Weights of a small multi-label image tagger: trained on single toy objects rendered from many sides on busy backdrops.
Rows from block 3 of a small multi-label image tagger, named by matrix and row number. Rows with one number belong to one neuron. Each number is 128 + 32 x the weight over its row's rms, rounded and kept within 0 to 255. All counts start at 0.
After each neuron's rows are labels from the 100 images, of 14848, where the neuron reaches its largest size: "colour at peak" is the nearest of a few named colours to the mean colour under the peak. Only what is clearly more common there than usual is listed. The data: single toy objects rendered from many sides on busy backdrops. In brackets: how many of the 100.
# gate: MLP gate (model.blocks.3.mlp.gate.weight, 512x128), inputs 0-127
# fc1: MLP up (model.blocks.3.mlp.fc1.weight, 512x128), inputs 0-127
# fc2: MLP down (model.blocks.3.mlp.fc2.weight, 128x512, transposed), outputs 0-127

gate.334 [127 113 174  92 120 141 164  79 126 119  86 153 125 159 129 150 157 151 157 117  87  97 122  85 129 127 139  71 138 136 118 170 143 104 105 114 141  95 142 101 161 121  94 110 130 105 139 136 120 118  92 124 106 155 136  96 191 100  79 147 121 125 116 130  89 186 128 134 193  86 201 162 164  89 109 148 119 142 111 158 135  80 104 185 162  95 128 141 128 145 102 129 128 128 172 127 124 124 192 136 104 167 171 107 176 160 174  78 119  72 124  79 169  86 109 134 233 140 134  93  73  63  80 119 194  79 126 141]
fc1.334 [149 120 113 119  63 168 121 209  76 143 146 131 151 119 137  54 216 117 159 106 110 119 205  12 162 111 152 105 131 108 129 133 127 139 181 134 143 122  86 143  88 129  91 116 147 159 109 162 132 177  82 137 183 141 159  88 168 126 103 137 118 127 159 103  73 133 188 127 143 158 147  88 132 179 130 126 139 133 124 152  34 118 107 120  80 146 112 100  95 139 114 110 110 121  95 109 109  92 166 143  96 142 146 150 119 149 143 136 175 153  69 128 164 126 188 138 137 125 160 153 124 115 118 142 126  97 122 120]
fc2.334 [ 74 105 197 156 140 117  72 183 108 117 161 138 194 156 125 104 118 110 118 134 124 155 177 161  99 123  55  54  85 189 142 130  70 119 102 139 116 178 125 129  78 146  78  86  94 144 109 121 103 140 128  70 150  88 116 127 101  88 133 201 121 146 175 198 173  91 120 136 138 139 157 128 123  91 148 145 149 152  98 119 145 134 170 122 143  97 119 177 153 184 113 131 127  98  77 160 105 143 111 100  88  97  77 139 163 191 107 150 183 143 109 136 111 159 146 134 162 100 132 170 155 121 137 113 119  87 107 115]
colour at peak: black (30)

gate.13 [143 130 108 110 156  91 102 144 181 140 150 103 134 189  36 161 146 143  97  19 121 163  92 116 114 108  98 140 178 154 133 127 137 108 125 134  74  91 104 153 117 144  74  86  92 137 186 129  93 159 137 112 140  81 133 100 106 168 127  91 139 100 105  87  62 156 132 194 110 140 116 136  97 120 152 107 136  94 130 162 184 167 162 192 166 137 117 131 155 164 136 121 111 169 145  81  86 127 137 159 114 133 103 158 146  88 140 114 170 156 166  84 184  78 113 120 171 111 142 160 142 163  82 102 119 100 149 137]
fc1.13 [129 152 200 130 135 113  60  94 101 113 150 109 132  84 133 107  97  96 140 127 114 147  97 127 158 107 129 157 146 147 163  98  97  70 151 164 226 131 127 131 172  99 128 135 129  92 122 160 119  95 135  77 149  71 114 121 154 142 156 155  81 125 113 154 100 147 128 138 143 124 192 145 142 134 156 118 131 123 141 172  94 121 157  95  83 145 153 159 115 127 137 150 198  95 179 160 102 116 157 100  95 169 114 138 134 102 164  98 123 105 150 113 160 188  28 113 147  98  80 150 199 148 103  80  64 107 180  95]
fc2.13 [129 101 108 120 112 153  86 133 211 158 132  74 112 149 150 118 142 148 119 102  48 119 118 145 149 170  88 175 126 158  88 144 104 154 142 102  70 190 126 153 122  81 106 149 133  62 139 149 124 142  93 148  97 152  92 131 144 163 117 141 107  61 165 173 180  90 107 151  77 139 151 141 122  93 166 173 107 132 126 142 177 129 147  87 127 139 139 143 151 113 136 232  96 130 101 130 107 148 113 119 122 181  78 118  84  97 121  87 160 160  62 101  95  83 138 152 148 187 188 129 144 129  82 105 118 138 142 133]
colour at peak: grey (65)

gate.225 [ 97 127 117 134 145 220  87 148  86 127 142 163 190 163 143  79  45 134  84 144 172 127 161 129  94  91 106 131 101  78  62 175 183 115 118 105  77 165 101 113 108 155 117 199 122 152  94 131 112  87 154 148 144  78 124 152  81 170 115 123 115 134  86 111  90  90 166 121 169 160  98 140 128 110 182 170 104 112 186 104 157  77 152 163 138 169 142 155  64 131 140  94 102 153 123 169 102 159 120 170 112 154 157 138 127 142 130  99 127 140  78 114 122  77 164 118 150  88 158  78 123 130 123 122 138 142 136 109]
fc1.225 [142 137 124 132 115 155  99 138  96 126 115 166  82 167 183 121 125 138 152 141 160 147 161 159  93 166  95 142 106 150 172  74 137 102 128 145 138 134 115  98 155  91 106 152 185  93  66 123 176  52 148 101  89  63  63 120 120 126  88 122 124 100  98  83 134 130 168 115 152 147 145 100 117 158 164 116 187 165  93  95 117  65 184 148 148 116 145 129  90 192 181 124 151 101 148 107 175 109  96 145 123 102 138  60 107 118 199 120 116 152  94 115 151 147 121 150 112 183 188 148 106  98 154  79  74 164 143 130]
fc2.225 [134 130 143 123 148 105 114 131 143 182 116  67 125  92 139 125  82 128 162 104 112 119 142 139  74 153 137 110  90 108 156  87 130 126 147 181 132 158 116 117 156 162  43 166 195 136 110 129  81  92 179 144 155 156  97 121 175 126  85  99  68  89  85 127 108  69 132 152 160 151  72 130 124  97 136 142  35 172 124 100 158 103 171 151 101 152 107 161 148 130 142 104 157 148 115 119 152 125 117 110 157  25 180 108  77 177  98 123  78 150 155 118 150 135 130 122 154 168 121 130 135 136 134  94 168 199 146 116]
colour at peak: grey (73)

gate.274 [130 146 112  84 142  89 135 113 142 149 142 121 114 159 101 122  85 127 100 150 174 118 156 142 146 135 150 131 201 158 160  95 163 186 107 108 141  95  85 131 136  97 182  98 133 124  81  99 107 109 148 141 145 174 155 187  83 130 136 130 160 110  63 148  93  84 163 117 143 102  63 116 128 171 107 124 133  95 187 160 141 181  56 149 118 115  94 176 114 172 119  97 163 122 121 106 164 142 109 125  90 134 116 108  81 111  59 138 121 111  51 143  95 109 170  91 179 190  96 150 138  66 102 146 180 111 180 138]
fc1.274 [143 121 109 124 102 161 207 117  97 140 156  97 108  90 150 139 168 101 162 125  99  91 126  92 107 116  90  98 152 116 105 170 113 164 164 114 133 112 141 118  74 137  84 109 106 167 140 121 138  93 124  94 152 110 130  94 119 145 120 129 173 183  92 127 100 102 149 151 113 123 175 142  72 160 122  82  56 133 107  52 141 116 122 122  92 139  98  57 110 170 138 155 128 116 144 143  80  80 168 125 165  46 148 170 145 186 123 146 128 132 204  97 160 167 120 130 157  75 161 166 119 185 129 153 173 194 156 112]
fc2.274 [139 149 137 122 102 141  84 139 128 154 142 127 133 160 114 159 149 174 134 138 136 166 105 181 202 131 153  98 157  56 109 134 180 108  96 105 102 145 164  65 172 155 116 172 101 146 106 144 108 150 169 195  95 103  95 119 185 133 118 147 144 151 125 137 139 145 109  86 109 100 191 122 114 126 139 160 108 149 160 146 101 107  45 110  92 141  91 158 135  85 145 116 119  99 112 143 104 103  68  59  78 152 115 158 152  66 137 141 189  98 105 107 151 102  38 180 138 102 136 169  86 128  89 157 118 161 148 109]
colour at peak: white (40)

gate.237 [124 103 100 121 129 113 105 146 159 106 144  52 166 158 112 139 123  92 143 136 210 114 177 158 122 118 116 165 140 117 177 145 156  93 121  84 118 135 122 132 152  79 127  60 161 124 151 118  85 118 113 120 148  96 105  66 127 126 109 121  63  83 141 123  92 137 142 112 158 124 105  90 137 151 132  91 166 137 192 115  93 127 111 119 146 140 223 143 119 160 191 145 124  83 185 112 109 131 135 180 167 114 163 141 138 108  87 186 148  54 107 167  87 107 131 111 150  76 222  97 141 172 129 145 118 124 130  89]
fc1.237 [108 141 181 121 153 123   4 163 114 123 131 169 151 199  77 154 122 186 200 102 120 121  80 160 137 133 159 134 134 117  98  76 121 104 131 135 182 112 146 106  97 128 147 141 138 127 117  82 122 201 130 100  89 110 129 139  30 103 207  85 106 128 133 155 113 133 132 150 103 102  79 119 181 109 123 146 106 153  98  96 164 118 134 137 158 137 140 103 156  89 134 143 187 120 176 202 115 131 143 147 133 152  90 136 117 141 156 123 114 131  97 139 150  75 109 131 153 133 129 127 133 138 118  47 141  90 116 133]
fc2.237 [ 73 164  93 146 139 114 144 141  98 152 176  76 138 109 145 106 124 111 128 111 118 191  90  99  76 195  94 146 132 113 177 114 149 126 121 181  90 127  97 126 134 177 142 134 137  94  86 137 145 110  93 159 137  23  39  52 197 163  65 139 131 144 124 156 153 159  70 157 111 162 138 125 114 108 111 161  75 147  84 193 137 105 145 163 112 134 133 125 115 144 128 105 112 159 153 111 140 175  74 130 154 163 152 102 105 136 182 131 116 148 171 126 134  88 109 156 127 115 150  93  88 119 123 124 152 160 163 127]
colour at peak: brown (58)

gate.54 [179 115 131 165 129 144 112 158 107 136 108 148 159 169  94 145 168 125 143 178 146 164 137 105  90 175 188 129 148 187 157 128 136 138 118 132 163 126  62 160  62 120 137 110 145 107 177 130  99  94 188 156 137 100 156 129  96 126 102 136 110 174  79  80  85 169 112 134  54  66 149 130 105 120  64 143 151 108 162 111 183 141 125 140 157 139  96 151 128  81 146 156 148 158  88 114 132 118  95 131 115 109 186 155 104 162 124  74  69 130  80 111 100 103 156 116 183 173 115 139 108 163  63  63 128 125  83 107]
fc1.54 [119 148 137  56 157 126 153 134 132  97 201 155  90 111 130 158 125  69 144 152 157 117 119 167 167 124 110 144  76  81 144 138 118 137 136 121  86 146 140 165 154 105  97 164 101 144 113 106 124 146  90  66 118 140 108 130 137 161 163 112 123  71 147 151 173  88 124 106 164 121 135 155 128 147 208 100 161 143 121 101  83 108 148  77  77  74 120 146 155 167 108  86 113 164 122  81 133 170 130 151 110 112  87 102 216 122 100 153 143 224 168 148 111 157 102 102 140  90 169 131 109 109 176 183 181 100 132  94]
fc2.54 [144 115 146 141 149 160  99 141 108 105  94  91 158 151 102 135 150 138  96 127 115 142 101 126 129 150 146 120 148 177 149 122 195 157  80 109 145 128 101 122 150 146 106  62 109 109 178 166 148  89 188 156 138 111 132 105 123 104 139 128 135 180 104 150 104 141  86 146  82  84 177 111  35  98  48 123 111 130 153  99 149 160 117 159 188 171 120 122 105  86 123 164 144 116 148 141 112  92 117 139 107 166 105 137  65 127 119  96 110 107  95 151  93 164 216 180 145 185  56 167 140 147  81 103 123 150 170 185]
colour at peak: brown (57)

gate.472 [ 97 165 135 120  86  84 116 132 126 139  84 128 150 104 184  98 119 137 161  87 209  68 173 109 225 108 119 109  90 125 112 104 143 145 142 166  95 142 172 106 131 138 114 201 135 120 100 128  99 105 113 122 154  75  84 119 100 149 180 119 104  95 129 129 145  96 162 132  76 172 104  83 138 107 167 101 175  80 112 154 102 160  82 133  98  94 154 128 101 181 156 130 180 126 175 174 136 200 101 124 115  97  87 123 159 114 172 143 128 140 154 113 146  85  69  91 139 101 134  91  74 140 150 127 168 102 141 124]
fc1.472 [164 129 127 149  96  97 137 156 109 139 185 120  91 161  79 120 169  74 136 124 143 146  61 139 121 176 127 193 153 133 145 103 121  83 129 131 121 145 159 163 134  96 117 164 124 169 117 122  60 151 153 203 116 127 122 128 187  86 117 105 124 110 154 128 173 174 123 160 101 115 132 153  84 129 143 114 146 159 101  82 110 145 127 132 130 125  69 207 123  46  68 135 162 165 133 100 140 114 118  72 140 171 104 140 114 153  58  82 101 145 138 172  89 129 159  79 153 127 102 163  81 176 149 169 137  74 104 120]
fc2.472 [123 165 129 151 143  67 107 147 111 151 108 113 172 122 157  67 151 138 179 125 115 153 119 127 165 101 133 131   2 163 143 198 144 132 150 161  95  96 118  99  83 125 150 151  76 130 115 116 137 159  71 176 143 122 147 153 124 137 165 131  75  87 172  90  89 152 131 164  92 153  98 156 102 174 157 108 145  85 117 167 161 157 110 114 115  71  64  93 111 141 133 151 150 146 170 153 124 173  89 167 108  62 110 212 101 119 123 132  96 117 127  94 156 134 123 108 129 107  73  89 154 139 154 139 144 150 108 146]
colour at peak: brown (62)

gate.186 [160 125 115 101 143 149 127 112 155 150 137 117 129 147 124 105 127 118 132  95 157 147  93  95 119 121  89 157  99 112 130 110 168 113 144  94 100 129 123 115 102  99 142  64 111 133 148 162  76  86 103 111 113  59  54 112 150 154 138 177 113 153  21 116 104 103 144 170 102 149 148  96 112 122 147 113 131 150 157 153  83 121 182 179 146 180 170 144 170 107 147 170 142 179 162  72 140 150 126 148 122 145  88 108 146 120 119  75 157 106 154  62 129  82 157 134 180 166 170  90 108  68  84 214  93 140 109 174]
fc1.186 [121 176 151 188  96 140 153 106 161 154 161  97 106  56 124  51  92 158 112  48  90  94 135  90 165 124  77 141 173 131 170 114 104 131 168 134 155 194  98 151 184 146 160  90  97 124 123 160 147 122  56 149 155  75  86  55 163 163  98 147 128  92 115  86 125 157 141 145 146 140 118 143 107 167 109  97 163 158 165 161 108 119 143 128 139 133 173 159 162 106 103 166 107 162 108 124 114 115  81 122 111 124 106  96 151 152  85 163 142 124 127 119 160 124 149  99 118 123 153 145 148 143 112 158  89  47 187 118]
fc2.186 [159 110 119  99 160 113 150 155 105 200 114 140 131 125 145 123 120 131 115 107 114 152 105 157 141 146 169 118 154  94  62  84 157 108  87 138 122 145 121 131  94 133  90 130 149  90 122 129 121 176 136 168 136 113 101 134 119  55 107  98 153 157  73 110 143 126  70  82  74 189 161 124 182 117  93 105 101 181 144 132 132  74 126 171 134 112 134 160 100 164 152 146 125  92 127 168 181 232 131 132  89 187 111 115 161 123 159  98  48 150  93 107 176 118 124 149 130  98 107 155 116 128  90 104 108 167  89 213]
colour at peak: grey (62)

gate.196 [143 117 154 146 158 156  73 116 216 137 133 104  91 155  91 134  95 116 141  66 124  93 110 106 114 141 159 150 141 121  58 110 116 110 115 123 114 106  57 144 112  90 166 153 115  94 189  91 154 213 162 190 149 140 121  79 130 137 165 117 140 109  90 132 158 145 147 169 142 118  95 130 194  81 154 114 202 135 147 108 148 175 104  98 156 123  95  78 124 117 104 160 113 198 192 152 102 131 114  91 179  75 103 147 158  86 136  94 128 143 138 133 120 128 131 143 124  91 132 118 142 115 145 125  73 144  71  84]
fc1.196 [150 124 145 136 132 188 163 199 137 153 131 165  61 153  97 141 143 120 170 148  51 121 102 170 111 112 159 164  85  48 108 140 126 141 148 150  83  64 147  65 151 151  91  80  97 126 144  80  95 122 130 125 131 125 117 123 102 123 173 158 106 134 110 124  59 146 175 133 141 137  93 131 161 154 143 186 140 199  81 115 173 128 145 104 118 109 157  81 144 110 154 106 155 121 127 152  91 102  98  60 118 104 115 204 140 163  57 138 135 153 138 101  91 120 139 174 147 178 129 146 124  94 102 138 168 110 122 126]
fc2.196 [129 174 136 100 132 134 120 152 161 113 129 122 141 120 161 136 158  57 128  73 125 119 100 114 161 110 164  75 190 133 201  72  69  95 108  74 168 163 115 189 140 157  94 172 122 146 139 150 176 104 111 146 112 140 147 126 138 154 128 129 196 166 147 151 127 140 139 103  95 128 118 129 129 131 141  71 113 130 167 159  95  97  64  75 151 134 125 156  66 125 110  93 107 150  78 109 185 132  80  94 107 175 134  48 146 186 147  69 161 143 160 161 120  91 124  62 133 110 147 153 107  89 144 113 131 131 163 133]
colour at peak: brown (56)

gate.298 [123 136 170 109 161  77 140 170 127 109 129 145 160 156  93  98 110 125 155 158 151 109 121 111 167 145 113 153 174 114 155 137 159  82 127 117 170 166  61  82 170  96  95 156 167 137 103 130 172  88 144 135 105 126 155  68 115 107  72 150  72  92 120 117 142 139 136 106 165 138 148  50 176 181 189 112 180 142 149 192 105 105 174 145 121 119 156 175  90 102 125 155 151 120 163 160 122 127 169 124 118 177 122 164  79  86 131 105 100  90  48  97 144 100 119  66 135 121 162  96 159  78 146 127  91 109  82 129]
fc1.298 [136 140 157 134  81 150 100 155 146 112 188 132  81 103 129  97 132 142 206 142 165  88 137  45 162 131 113 153 134  98  66 164 141 145 124  98 152  91 142 154  87 138 128 130 112 153  83 104 121 152 159 115 146 131 116  67 148 135 158 120 128 174 143 120 109  90 129 160 129 174 173 113 110  77 159 162 107 213 122  70 133 169 196 166 127 146  95 121  72 128 133 100  90 110 148 180 101 121 186 105 165 116  97  87 174 103 166  39 105 139 105 110 157 114 132 143 106  99  77 124 108 123 160 127 170 109 112  98]
fc2.298 [155 102 131  97 116 177 122  88 122 155 196 123 112 117 157 132 119 150  76 156 183 157  81 144 107  98 121  40 166 155 153 123 138 156  96 120  61 111 136 180 176 151  79 116  64 112 130 184 132  98 176 169 177 101 101  83 157  98 113 151 122 190 153 121 126  84 138 156 136  99 175 144 146  98  80 113 119  91 122 169 161 102  80 118  73 119 131 130 127 149 151  80 118 144 158 112  75 102 147  81  86 118 120 121 158 133  97 147 168  76 134 173 134 152 147 140 138 168 115 169 157 128  50 151 147 127 153 142]
colour at peak: grey (62)

gate.133 [103 148 101 131 134 100 103 134 139 131 117 123 114 101 158  45 142 177 101  95 177 115 171 134 125 125 120 107 152 120  79 116 150 107 134 115 109  99 201  93 101 177 168  96 141 121 178 138 160 168  87  99 144  84 193  92 148  94  84 114 121 145 120 109 121  65 112  86 127 136 124 133  94 122  76 135 154 139 116 103 207 130 114 139 193 137 134  87 148  78 147 114 125 165 148 115 190 208 148 155  88 118 156 140  85 151 138 113 187 138  77  96 145  82 152 119 181  92 108 124  70  79 116 145 164  91 169 135]
fc1.133 [181 174 164  96 115  91  77 145 105 132 131 121  86 126 142 100 152  94 133 120 170 128 161  80 121 110 157 131 132  58 136 154 124 185 184 159 137 186  85  91 159 137  66 103 158 149 127  81 133 146 106  83 161 159 104  77 143 154  96 154 105  90 177 148 121 140 102  61  93 103 131 134 152 184 116 192 164 169 137 127 155 123 121 135 120  88 122 129 115 137 105 188  97  82 170 121  84 114 138 123  89 109 122  98 129 116 136 124 179 149  92  92 143  96 169 121 139 114 143  57 236 115 107 123 138 145 164 114]
fc2.133 [107 125 128  96 178  98 113  82 150 147 146 109 150 159 133 154  96 119 148 124 116  80  81 138 114 146 150 164 168 182 155 119  87 121 118 130 195 118 180 194 127 116 113 158 166 134 108 113  78 144 157 182 119 152 115  96  87 156 109 108  52 164 101 145 132  80 147  78  99 137  75 148 168  98 115 141  85 153  86 157 125 186 100 116 172 198 152 107 100 130 153 125 116  89 136  74 174 158 105 176 181  84 122 141 112 134 137 161 103  85 130 144  83  98 142 152 101  96 131 187  45 160 133 133 153 111  91 144]
colour at peak: black (31)